A small class-conditioned image flow-matching model, trained from scratch.
Model: 6M parameters, 32-pixel images, arch dit, norm layernorm, patch size [4, 4].
Data: 50862 training examples, 70.5 epochs.
Rows from block 2 of a small class-conditioned image flow-matching model, named by matrix and row number. Rows with one number belong to one neuron. Each number is 128 + 24 x the weight over its row's rms, rounded and kept within 0 to 255. All counts start at 0. Numbers have three digits each.
After each neuron's rows are labels from the 100 images, of 14848 (inputs lightly noised), where the neuron reaches its highest value: "strongest on" is what is common among them; "peak on" is the class under the peak. Only what is clearly more common there than usual is listed. The data: drawn small creatures on textured ground.
# fc1: MLP up (model.blocks.2.mlp.fc1.weight, 1024x256), inputs 86-171
# fc2: MLP down (model.blocks.2.mlp.fc2.weight, 256x1024, transposed), outputs 86-171

fc1.722:147112073120093117134122148154130142157150131095126102114139148127134101150122108123153145119115129144134102136097084085126124140104083113140157152096113123065074163131098135141130162131080162130113124143096103139115154135088122096113230118174120107136114120
fc2.722:102135126134134114160147151117134137139127134116139151128158176151160148130132135147124129102117111174115145111123130148129115096121095124134124143155090126146123136127127154123109106167129128151152077123164110159131114096151120121171250143107125121102144142
strongest on: beetle; orange
peak on: body

fc1.146:104123140130135120115131141096135144141114107137074120137149169157138109103108168129139132148114185168150131125123104140149111115151130137092159127127090111112090125134190145115113158096107146168089153156143166127111160184139140125141128134141151140118131120
fc2.146:134135147140128131123142139123126193146141121224123128124133175131130126125188092125113140083149092091101126132123150082139123132138142128119147085137134174122155109157170119112142078121126157142150130097099141138138117100105114121140098119078153134133130137
strongest on: dragonfly; starfish
peak on: body

fc1.74:159135172144133106143111108166087116141156091060114122123167173143144103140139106101119124124081121125136124126107156121131154120150159126177137124151146099123117141141130105137093104140113125123145116165125117168121092119136118133119056092147122169125158137
fc2.74:136111066124122115124176125159145142104121126091178141144142091136148120121126123137120141145175093159113166114108116090116140094129151096162123140100130122140127094095127128128119128142133139118117156115189092136064141094114137133137114124109139140145104140
strongest on: small; purple; caterpillar
peak on: body

fc1.362:118140128115144137145122145123123175195137131175118116150101168135128143128136131094123112145151126113122127116139123111132158140170141102137145056108092100132162112129133079097113063140118146129114112129135149107120142231142104116121104108172134132135132106
fc2.362:136132166143125126129118130136124141105155135166163149133089152177166146138148136164140116121130135126125121131126139100133122115148162136146124069133164132123119123131132100057154164142114157140129109133148152138130136134122142130143109135121142141100131134
strongest on: snail; butterfly
peak on: body; limb or head

fc1.444:123139133126114123127088159106125117133113129137133167143167113152106108088121125119112109143111106171139133216150143104131108159181139092156139128160094125128124141120152131113160072131132128145168113076124123130133114133115084118127144131148137090134130121
fc2.444:124133126137120107128154129115103125119108120119098120118175145097141133097135131120162123148120150167119147104148131147143122148099139117147148128132079133137127166132200136094122165169150112154138112138142132115165073124079118106122154095086128085158128155
strongest on: small; snake
peak on: body; limb or head

fc1.749:104114120148110113126123142154162084109124116114087137152135117124142133178135137090083153129114102156146146117133181165137129156140157103134144112146142155111108107124126119143133110177144136141136119145086116060105107101125134137072134161114173114164129135
fc2.749:142163123155156110133129095101208122099072126112155119172146126093126066134150131133157106151131137145129112083120085107128108112123120098077168125121120133122126134155113150100130109079156122156134083124076097144132135141161132147126147148153192172157142130
strongest on: red; orange
peak on: body

fc1.660:130117102157145116120146136175134116154151125138127089119074127124150143116159141107134130119089124162130138135118147137123147112128117059130177145119150083172110166130105136167112160154153111121129103148166113114138149143103132126119142130089082108128127164
fc2.660:123118093111094175140127117154113117135139133102114155155086132133145124090147133141129139142197108191133129119135103120130145169099129195157155117126175125125114115097142142133121118122143153116113114142122146127159091124110135120102150132153192136220110143
strongest on: large; blue; dragonfly
peak on: body

fc1.721:122121100136132071142102128126131119137126115094128143142121083187138128104105172170138129128120099129124118119132120124098120113196166099143124153125152115126162061125109115135111106133134155143129127134140101078162158168154124129146127143162113121114146125
fc2.721:125126109097150127145145127137159142125113108143096090118132116104130121149144157156159128170100106091178121133129113089123140131180136197176122150083122133149104104108172101132180097107132120134100158136114164117166152115162112139137144091081123151123124111
strongest on: small; snail; spider
peak on: body

fc1.76:108121124150113118117084141090139107152150131114148109135131164146144138124169117139124124104118130116149136107151110146114144154130131123161167103145130162125120097136143122141135110104143134126126124131129129110194107153121121115118133115082127115140140127
fc2.76:110149165114118131132112116133087101139094136113152132175154179110123101111116127128133134099130183136118114114129131123133135131099107100124148118131126170118136109126108128124145153098136103127157078148114168099106146129093117116118127114166119123115120157
strongest on: turtle
peak on: limb or head

fc1.585:216141153138134127118122118132091111107064158143128129128123120163115123103142118122144138126133145114132102103102110086108105119087126118138177137138081099109119144111120109123092118155130121138135108118126148140193160133125231138123142091115093186127132166
fc2.585:075126127158098097131157139073116111109167101101136129125163092108138138088151146102122124168097129104160146138162121113125161140091159133126128131125160138121138114154111100100080149117149141133152180083118124121124099144117067133125074099067089144120177135
strongest on: striped; white; pink
peak on: body

fc1.720:142147150117129156176139146135136118060130136137112107157106135137163136128132148129151128122146112166192141123104131151129147105190155124123124086128131127116058150114125140090138128133128107171123139130122135176133119106115139156143139125160149112134119111
fc2.720:141130160115113156142137108094141124152161123101130148110129158144158135111144125097128121119085093107199145145141125161137137125160122155119135074098137095133116130104122137237127166092116125118136134132123132100150135149115130110135180139124149128136135142
strongest on: starfish
peak on: body

fc1.452:147163111138104149129137149123151106066125131083157133110137136071169117168135076142116136134144123138150131120108121172128144115129098109090143130127086136093137190130151108128118114119139123151124123146114158155118136133135155139136114129171119134115113138
fc2.452:132128155102141154122165128185092127171149142078130160128120144109126135138142122129124161125135104120156125109150159133121122096138094193201117156125102167138137086150137142115135122103146061097113150100121120170130141121130140118130120141161127088126130112
strongest on: turtle; green
peak on: limb or head

fc1.256:121125091126112120146133167134112076167126117103113139130137215127151122159113091032090136116130118100100135111112128134135079125145125119076119117121143139110143152142071103160121067171118082086150110105139119134139142163117135144130103147127113149146104122
fc2.256:118123163104135142120108118148172061128157124134114154136151109141124125133105129100112119165124110113153100153110122119126143141119147160144125120120147086126146119105129122181123137129126120104123162137131139133136146143133149136112022133120129114115136129
strongest on: snail
peak on: limb or head

fc1.47:152126108153127124157115131101094113137148111121134112152110122109084130130153106141121128046141147112118131127131131143121131116090128110163119109140104116133078130134122146138125126121130109133164132129153168128112144130119124170128102102089109144109153140
fc2.47:123130154158125109114131127127136149138124096096134136137129123152116097144131183096096135179129065208144138126147093113127110111142155114098112138126096128100147082117160123130106125128118175118116124155127141180122127130108129127162135117142151129174113118
strongest on: dragonfly; spider; blue
peak on: limb or head

fc1.59:131108127139113114144131127086129111112145132105048166106113150115098110136137139160148160137129138171087122121127131108132144119168230143145121112125153135126125119131130141130064096122149114078134149148163126115125141104127153128120092143126150090144103129
fc2.59:096144145136121103138117139095127103109120105085163096181142149128094120140128131116104138122123121169135118108177118126159152154126213138145106127138120087133147168115127130118154166107140126092127138120094141156134118158113120111142103107129165125098172087
strongest on: orange; fish
peak on: limb or head

fc1.400:131126134125132105138135122230129134147126088168103096107157131137134107121135142138089145146122165131133118124100127069146121101132142120113110160101115162096130120148125120090106110129127120149128143127100128145124124138128132123158112128122127151144108103
fc2.400:123138141124153124124131110199098127176148118156124138126168140121158135127128125080114122087103114127114117107156145212144130133135166113116100175148153099143123175133093117081172135132133099126156125112147158128110127128117141117130117134142174106108133124
strongest on: large; snake; orange; colour: yellow
peak on: body

fc1.524:094120107152119116122220134130140108111165132153177136131130140096112141123109118122102127112136152153115057142222132108142110119130117188140149112105149130131091129126165131148113144153129102151154127097146092117107124123144100133137129135090132128085164119
fc2.524:119133161123117112128204103152139160108138123168104137125164102141123136100081092160118142128128105185138137097125135129140110095134132151072143110112157179143145167089173108131129094136126124171124159134152105129076125130134154119132120092143137143099118150
strongest on: beetle
peak on: body

fc1.194:136142185127136127187119150128131143133118152096118164139163147108148133133065102085135146108126128138130137127117132122141151148073125106100132119132090137137128127127111130109167153087110154129122151151116154120137128111110124147143137107140184175139124124
fc2.194:109121091138123119117144112117165132163074151117146120171121146157117118114123155174138134136171132120099138107131127116126122128100095091118171120134132113131121112168110104118149121130142137168083111155112140144090124144116125119137137128162144129154107116
strongest on: snail
peak on: body

fc1.582:130114138121127118128135124150143168142108157123119145133100136126118117128179146088115135122152150110181081144098135133118119104197103129078131082129129125157136124132169112127142119153137151124116142136123122132138154143126139125131096143169137103106145126
fc2.582:120133139130135146123132126151073118102146120121114159156078090095096120129138137117118127116148159125075116148095136106131159138142099151119137170154124112115120128131118105121199115163133171150146170140130106133113131150111127135127147146104111098130132149
strongest on: snail
peak on: limb or head

fc1.72:149119128143126144104141131147137112097119148121162133140068100112118141118116116127133127143147120112134160157134172144135145090180134129148183129087072148100135166176126117117085090127124154135157139153130156114100112088124145090168108115172133119123115109
fc2.72:129138120102106137117141124103121124115082127110123134129158112129158151135126139096120150157116108097142147087160137105127132103084116133123139143157135113142139118145151096118108169150109123155104119148161072100095118128153109113125138114136102156099144162
strongest on: dragonfly
peak on: body

fc1.221:136154104119115123157146110127137101138122124110136126157139070107155167113134143136107151170115107130092127092163121122142115108091139141133103156137124122131139125128101125121129122154110046158158102140159141090158157127089114126147107125137137123146148127
fc2.221:133133087146125170107104141132124130124095108167110122116107105090197135134148106110112123142168135139176126129132137116127120115126146132126099110093128117130145133138129130137143076133111141100095144093163153151134160124147119151118055150100135132142129126
strongest on: large; starfish; turtle
peak on: body; limb or head

fc1.358:153006120113143131168127165147122114115117137127128128162114124107120148159128129120080137118126136116136121119149210156092121133158110125158142116126153091137133148124118091135113136135082112150156122127139135097160127093130218137167120128130121164152150114
fc2.358:120086137172141120140142128139132138126134156128122121122127130078128111132137118119173085127082148143132114078133102119130147115120135119113160127130115113095133071159118120137133106121122140103126148095133077091146117158126033112094158115134115147126117148
strongest on: red; dragonfly
peak on: body

fc1.407:132168191109116160124105152111144110135130117065111132107101188170129107129124159095113151114100130127139126140135154127127112109211120140128128144125123167127084139151121141130121065077145149113093179134114156105120119085122134125139104141079144129147110128
fc2.407:136134168132128124126132140138143083118156123151140115129143143112152139124084123101121126181132128156113112175120110162130114129139083109082106126122132103106136114111127192131146150092104161129129132160124115148130154118174148138128055146143108142122104125
strongest on: snail; dragonfly
peak on: limb or head

fc1.320:126104117099124174128097132053061132141135135096177116148134156093186144131123096111158126152189112119072134127139127106123154135135161128097167153138173138142092124124128084122108128113126101168144133131120118160139128122134104137140168120146151133163131127
fc2.320:132127138131124133140144132156125123125116113126145087120104120088103126136147138151135146126131151138060156117135116179132129147164127133162096102124125154111135148142119084116089100119115120156039120148141138126134123121126128126131149145128113125115127122
strongest on: butterfly
peak on: limb or head

fc1.228:213169083159138137138124128134133125129155089113130117140146129142107117106138125138130152129127138097156114123114145123140120134155137125097135140105120148112126130057115129141151139129130107120112134136138209161158121129131169110124125100133153181118152120
fc2.228:141128118158138086136146108098095121164118110119128088125107134153133144104112133106132139152123135093133121097114104129130114157091140126139095108112127101149133124114127110127070105166124114116128182134099122094184121146108133098105174144129131132091130132
strongest on: striped; crab
peak on: body

fc1.359:132124127093148145137139151112115143134092132149111104106115152097136124176140172155116140129143148124088115162069145135165116104122143093091118110135102151128137121123124142140094094147101113132135112087116089118135163146149164121125076133117106138135090107
fc2.359:141113104156104130127113113136118134151118113116131132143192140146119122157134113127129114106102158121145085090143132154111096142113111095116121125153074133086123090107146149131187150144117117133140106150165091147122148142134158094124084173175135113103117124
strongest on: large; dragonfly
peak on: body

fc1.702:142076125126148117171126131128139141140113147141111108099128153115129087056101147115142141102141122123077133097078124142135114093106120120172159130132130145166098121145098150109145183111127146112136104102134131097091170119138112147119108160141154114126136147
fc2.702:155152131129109150124127125111133113150080113104178128132129137111134104082111076136129119119093142131134121139060127126125115125137111146130112118143128126152142129073126132135121090138139110110129155130143138092111209141123148158081128180104072181168104154
strongest on: turtle
peak on: body; limb or head

fc1.282:136135126116100118138119139108134134142125124055106110128103074122122147177114142136113145109114100114117127152129122080163098120100097159094143156156119130160140126137118182136123100145142110158126138102167143135138151140096141123131103143134127125133123117
fc2.282:131137146131100129141127124186174136131161088078123106156151074115095133128139167086143117110184113089121127126117131166116133122143133146139127058171149187124145126133077097124118138133152136101139163121110137115116121105104135133128131131129126130116129120
strongest on: small; turtle; crab
peak on: body; limb or head

fc1.347:138092124125144121125132121161134137113137110129118123120172118112132122178083119131128132077085095107111069195125127125141127146142138119106123149147134101146060124131151118149117123139133120156152133128135172127126132111120141131121120120121096125127153140
fc2.347:142132119109115142132139182170124156145103141103110120143172106120143123145076153124178151190162153124147137070105115145128143123098140127135173141122147163155171131133171124138119118167145145144199132123130143129105124118124107123134129134127119152122123125
strongest on: small; spider; red
peak on: body; limb or head

fc1.85:161193154125136129135122113155119128100143116134143094158160112128115241169141120153156156127105147120075102121113189128124192153092134144138114154125127133154106115127146134128147127109109148134138140134093172093135084091112149130138137142116133125113160164
fc2.85:196085147073127154110112137132137095125139168090160157120114157147123100148119155125117136125134128139152112100129140128125129124136142146139149120136151131138092113153112127144122128121060128135138148136137116123122134170127081071123136083114128117139136082
strongest on: teal; snake; white
peak on: body

fc1.743:129132097121106125115137132130126125133102151133115102085095134119114121162151139115132144168116159106124134100153123168135110179132130128137097121145083136118145066113078108145131153167156151188112114125101143145115128135115118132136111182119151117153166144
fc2.743:134139111149131112133130112108125087142128131137114105126184130115117097147137108160139125157089170143150079125167112128133149137119135137083134157129146149152135091117132159120103133132116087135114068112060126128112131127095097148132123091092120156133122122
strongest on: large; coat: dotted; red; butterfly
peak on: body

fc1.512:128125093146127138124121114120141116124146122135176182113170160143120122132129117106139109173118116136095116116109089104146130141127171135132145119152128132110110123105140155077143124082114111141172078152126126160117125171117147133138190126126141110101159110
fc2.512:141116166142144164114093113102138108177127119117124098124126098101122119136151078151178132081133130138129096139123130159132160104141179106123155147153127130177135154103131171097134112163107106183113131113151139158142126096123101129124177095162098122143137119
strongest on: large; starfish
peak on: body

fc1.292:116117138094119099136135149132121102141147129124128106093144167135136100151155132109118116085153169144139190146091142092143112148157178124149130070105134154113112097171097103133099140145140146132138152096086118148100122120139146133124091143133104129071150138
fc2.292:133130111129132126103129124126078185082119121099144164145098126122116128122101117164153096114116147123153137090125140103124130157111137136170126140081119123110130132134111166120128111120121151090173109095183105141118130126114127133121139125143123131149123124
strongest on: small
peak on: body

fc1.691:126091132136099104130117146113070135111118096131102140110130131113152154158144100129123111122120138133152133129146129136112160131111124134107158128116146158157106172152117158127116126169173092119102162116121164128128156148132151171121151125119177114132130068
fc2.691:135243132117121124109157150101129103140176116125129128133138140143135121132132114136039095162124128124125136131115128151137108133105122152130137136100048088104112167158160129127144146193114146113124114110140136128121149117138110164158129106142138168139122168
strongest on: orange
peak on: body

fc1.654:119125178129133132137126137144165107185145124121139074140094117089141111126108159140117143087116136127113142116109096174134149131181124100140149091142116093090087113125174105131094130144100105134153125139125148136153155145143132108127107169197136103109134142
fc2.654:130117156139121149154130097136119141126153137062152113134092120229182140106181140113117145096115136111121107103166128104127114147112193125134113115116129173156114147127137142127123177133131153157133125140168152128118107163142118105124137117135150110125100124
strongest on: dragonfly
peak on: body

fc1.475:121116150157129154125141129146107130080137142106117142164085170120131134148150171095133136104075126138115119107130147131146100132092152153109147149093110131133125141146121102130126074118111130104137162111144108144156128087121129131136141111096114139143134123
fc2.475:148123133116130129112121125108116151039117145147101155124110144061134115135169125108151098108141149124106154127137127078136130136041159159127126103162129126123131128126085113137128194098149119131136126145122135156108121148114119150125089133124126140137129126
strongest on: dragonfly; large
peak on: body

fc1.387:151138148142133128162118122154119141133127127140156123122124120127120151131128162111247147116101112107145159144147084102103102129136150131150121140112111096152127125130115098160129131124107119125114104135151091150141121135115119113170133109116143132131105091
fc2.387:145118129150110130151120143092149116129157101117151126121107122133114133143106063121000133141102115155144147127137128105102136134157111120173134136136148090139128129121122138114116137133128145128127142171106144109149127092108123131115125121123157113130131109
strongest on: teal; dragonfly; snake
peak on: body

fc1.312:153124113141094137075131133067109136147118119138154150097154147116140102120112135105122153112136130125087169131149139152125128132118160120106149120130133122111085139150122095115087123160153100119123128167151144153124111137161114119129100113107123121124135139
fc2.312:125160089122133108147146138073132134113100140140085104143129124160161121112132143123123115139107146130150138136120135119125121135123107130116147135139138088111150133131114112122173128122122165131093155135085150110142114172133100142147102140144149133147138139
strongest on: dragonfly; orange; creature: snail
peak on: limb or head

fc1.609:153126120131131151156134136135108174135142125122139132078156094136122070132128125138138164206148150135162168129162148143124139132105173153078129155126163085071138158171141130137120120112156164121128164124102133121143123141139136146133136144152137106111116131
fc2.609:135127119178149144139135106132168158145119100123125132119141087141154124156123188103107135026114108131108128111084139109122120120175116135081143167109128151144139159132122125124131142098100121118112124111137169142101164107151146125118125141116114091130104144
strongest on: butterfly; white; pink
peak on: body

fc1.175:132153160111119146104142116156103174122146143110175134141158124110198139156112135123152125129117171138145140128123142143118109140114076154185125143065111098088109169115133125146165109122130140126132121136178127155099136132187131142108124108126143135130153093
fc2.175:104146129116146103114092121105128116156144118153142132135122146119150121153150118136146121139048082128177128116116122138126146160149076145117167130135118087113130120114121170119127151137111094083153073096092151106145146126100155125108104155130114087142127116
strongest on: large; grey; white
peak on: body

fc1.470:131104142115137128138136132114119109042114132115096095127112123083147124107123152055127143145085129128115161156143124083131138129105180151156084127134149118157099124144111151104153127115135164105131141146131127085102128059096123093131087120067128101147145145
fc2.470:113123137131124125134135148154106104130125144118167174142130085179148128145166114200134138088140109118130113139106127147138143129094219164118117101139134072149185111118154125044099115094128079099125121079124159131146119140148119128130085121172140133106148126
strongest on: snail; turtle
peak on: limb or head

fc1.704:118114142151118132131138130125137099175154141131087118084114123111119126150125162184142118124106132114133139121144102116124137128122140132140098058115127117131147135126122194127086118145113048133156139123124113131109172110120135101100134129191123118141138119
fc2.704:127113109143116140112110136149103153073127122180107146129087145137110105149199100061089119171117158130146117145175136080133152115136117121093117065128144175116137098120131124154163129139132174129087141110106133135121131156144145121126147110125128133135148134
strongest on: starfish; dragonfly
peak on: body

fc1.306:186115156144146135065120157154129099155146160151126123138092108123144128100146142092145149156124117159141155164131175166145136208110146114129099109203105134095125117198115128164140106096134110138158147107125148108120144134119125131131082069124135138111163139
fc2.306:183121163104116132121123162154123113118128168159103135123078089148114133168131121171135125111120159134117164120184114107118139121101146097121136111153126149110090146128153127151107150131161130136111123128136119100090099165146142136150127161122146096111158129
strongest on: red; dragonfly
peak on: body

fc1.478:123117184126150143121151135124141157124131113145150088136101117101146130146125149116097131105111064086161136120102127094106145148077168160108139125108139098125097135117119148142163132176111135059138133102100144129163121109126129135144119102155134117135134119
fc2.478:122105164124105140138130123127142131112172136166124162160145100136133110110125106129131106161143153133075125122155122130133139112125173150128177116139128135103177147125132119133072122173133100088187107125150121140096132128124152092137121130151150124102124125
strongest on: beetle
peak on: body; limb or head

fc1.216:207094087146101145120120122134148139124091160120103118125133063120121118127112121130116185159111122079135106113116101118132132124134120154101158127128134126127124150074137128116153143089108118134125144149168133145151148165116101102173114101147156175139157101
fc2.216:107113088122131100141160130148073141110098101139156022111080143150098107162115102107129168118163130119103175166120140114120127131131138140131110133089074137135134138118140148163151103181110128143133133169105156114113118129130122131124171117111156139101121110
strongest on: striped; jellyfish
peak on: body

fc1.530:123163123114128111161131171131129117143154144153128128181124141128139131110156127122135097135112119206127090098142102137097140122134125120132116117163138140131099073217128130127135124131123126137108131093138131229125100123126143112112159093126116106135082065
fc2.530:138148158055110129138115126101161148111111099134101114160112117113130105160139110127125104133147093092120066098115142117077103173137132097106126127138167181143095124076106150102112135110145136127122104188090145116136162111146144139059154123139143130105173086
strongest on: teal; striped
peak on: body

fc1.181:113134085135132182139127149100079132137138130076163103129158141126146140132144124135131118141136133145125138101117141087136127153103163150110143130107144111148105117142075100129108126121122170155136118131126128152124134126076133113111134136157128199130158127
fc2.181:146117117120125113127129129184123178125135132159171140121094100104102135122152135133146117098141133153174128144135127122124127110143073172153137139150142143143108104122139078115116120056132111104093120115116124124115132122123136120132207120124130151118139136
strongest on: butterfly
peak on: limb or head

fc1.543:118123137110136122167129151147133114103160145116113121123131142099107122106130128126110120230141115120103134129131168088143136142124160126108112148124141134133114127177132143146135125098111128164139147122147129114103124162123134145191168134141129106194114148
fc2.543:140121135119102103110141101114154103106163107111137122153123150144139165114116117118096159114133103113127139093144122155129120093124140139138127133123146152132167106123130166127139128121143102132121129069132133099171136076158140108104140145127113108096141157
strongest on: butterfly; white
peak on: body

fc1.423:122153107140137132082141106171113120127126114141147130129122123133102128108123116116133125151174074142124199144100124099107130130130133127129122082126162104127122103101143110126130101124125110132130141134092116103119110094122148093126108130107122110151149128
fc2.423:127162089106125136122112129167145112108129133096147151134136121112098153144111152166141140087090107123133173129129120126129150100126119130108122161111126165129154136139169140121150141124139133184115153137135179086158123160106123138120128132140141141124130138
strongest on: brown
peak on: body

fc1.389:106132127114126110147122164134134071157127139119184135107138111167098129161127126117137133142127114121122146119138115111159144125138160123121162114162140150133102113136122159128136097089083161148169130172140117114127127165134142129132135108140130134134137105
fc2.389:127128147099144130146122108152161109129144133157124176118126133141125128120170127106125128106134140160180150148130114151124159127159169170117119065109117087157125126112124139139088158128141090089136134123121091135127143132115107114111146112138149110149126109
strongest on: starfish; large; plain
peak on: body

fc1.218:116130108141135138105152137092125141128132120136157098133096098109111137179137151097135143122150135150124120141138129137123118115171200126110130161129133113120170126113085095142092069063154117155130103129081126129152162152138145109136172163106145137130139099
fc2.218:128120138095142151111104119109127128118130125133077160126079118136107103129121086127138112132147113141132110114103166137125115125111211123143129145123134150125121155117060085132174156067139096157130122128168121116118112110141144139133161122129130139146128099
strongest on: butterfly
peak on: limb or head

fc1.329:141141132124139147162127106161161128125153133136078112167132124149136122163150112119137124130140161115164155142103109135133164069142138087100119120154133072134079132096152107122112134128085129117139172120153082114066143124130142115078143112129101132158128075
fc2.329:078152129169106149116110165131098134160114086123136152193158142057132100134175165125174060113141109117119095116202114149128141172142123091139144135118129137140139151112145116102156147135143134116142133163123140121145134118137127123168117054150116181126167078
strongest on: brown
peak on: body

fc1.2:124101134135127089136151140118129093131094145146125124100098103070122133100125142056109128138055112105126123153132124134125138111134135077185126139164130119136104160106159082111129145121121141144132111104121146099125140073128136138163104140125104104159133138
fc2.2:124126099117117086122134113143165155131123114092113077132100201126158128134091119209151156133162154140130108119131125142127115108122114096150148123101132119147138150112125097113102126111133131176122100113141109123093128136205144166116155145091153110092118128
strongest on: small; caterpillar
peak on: body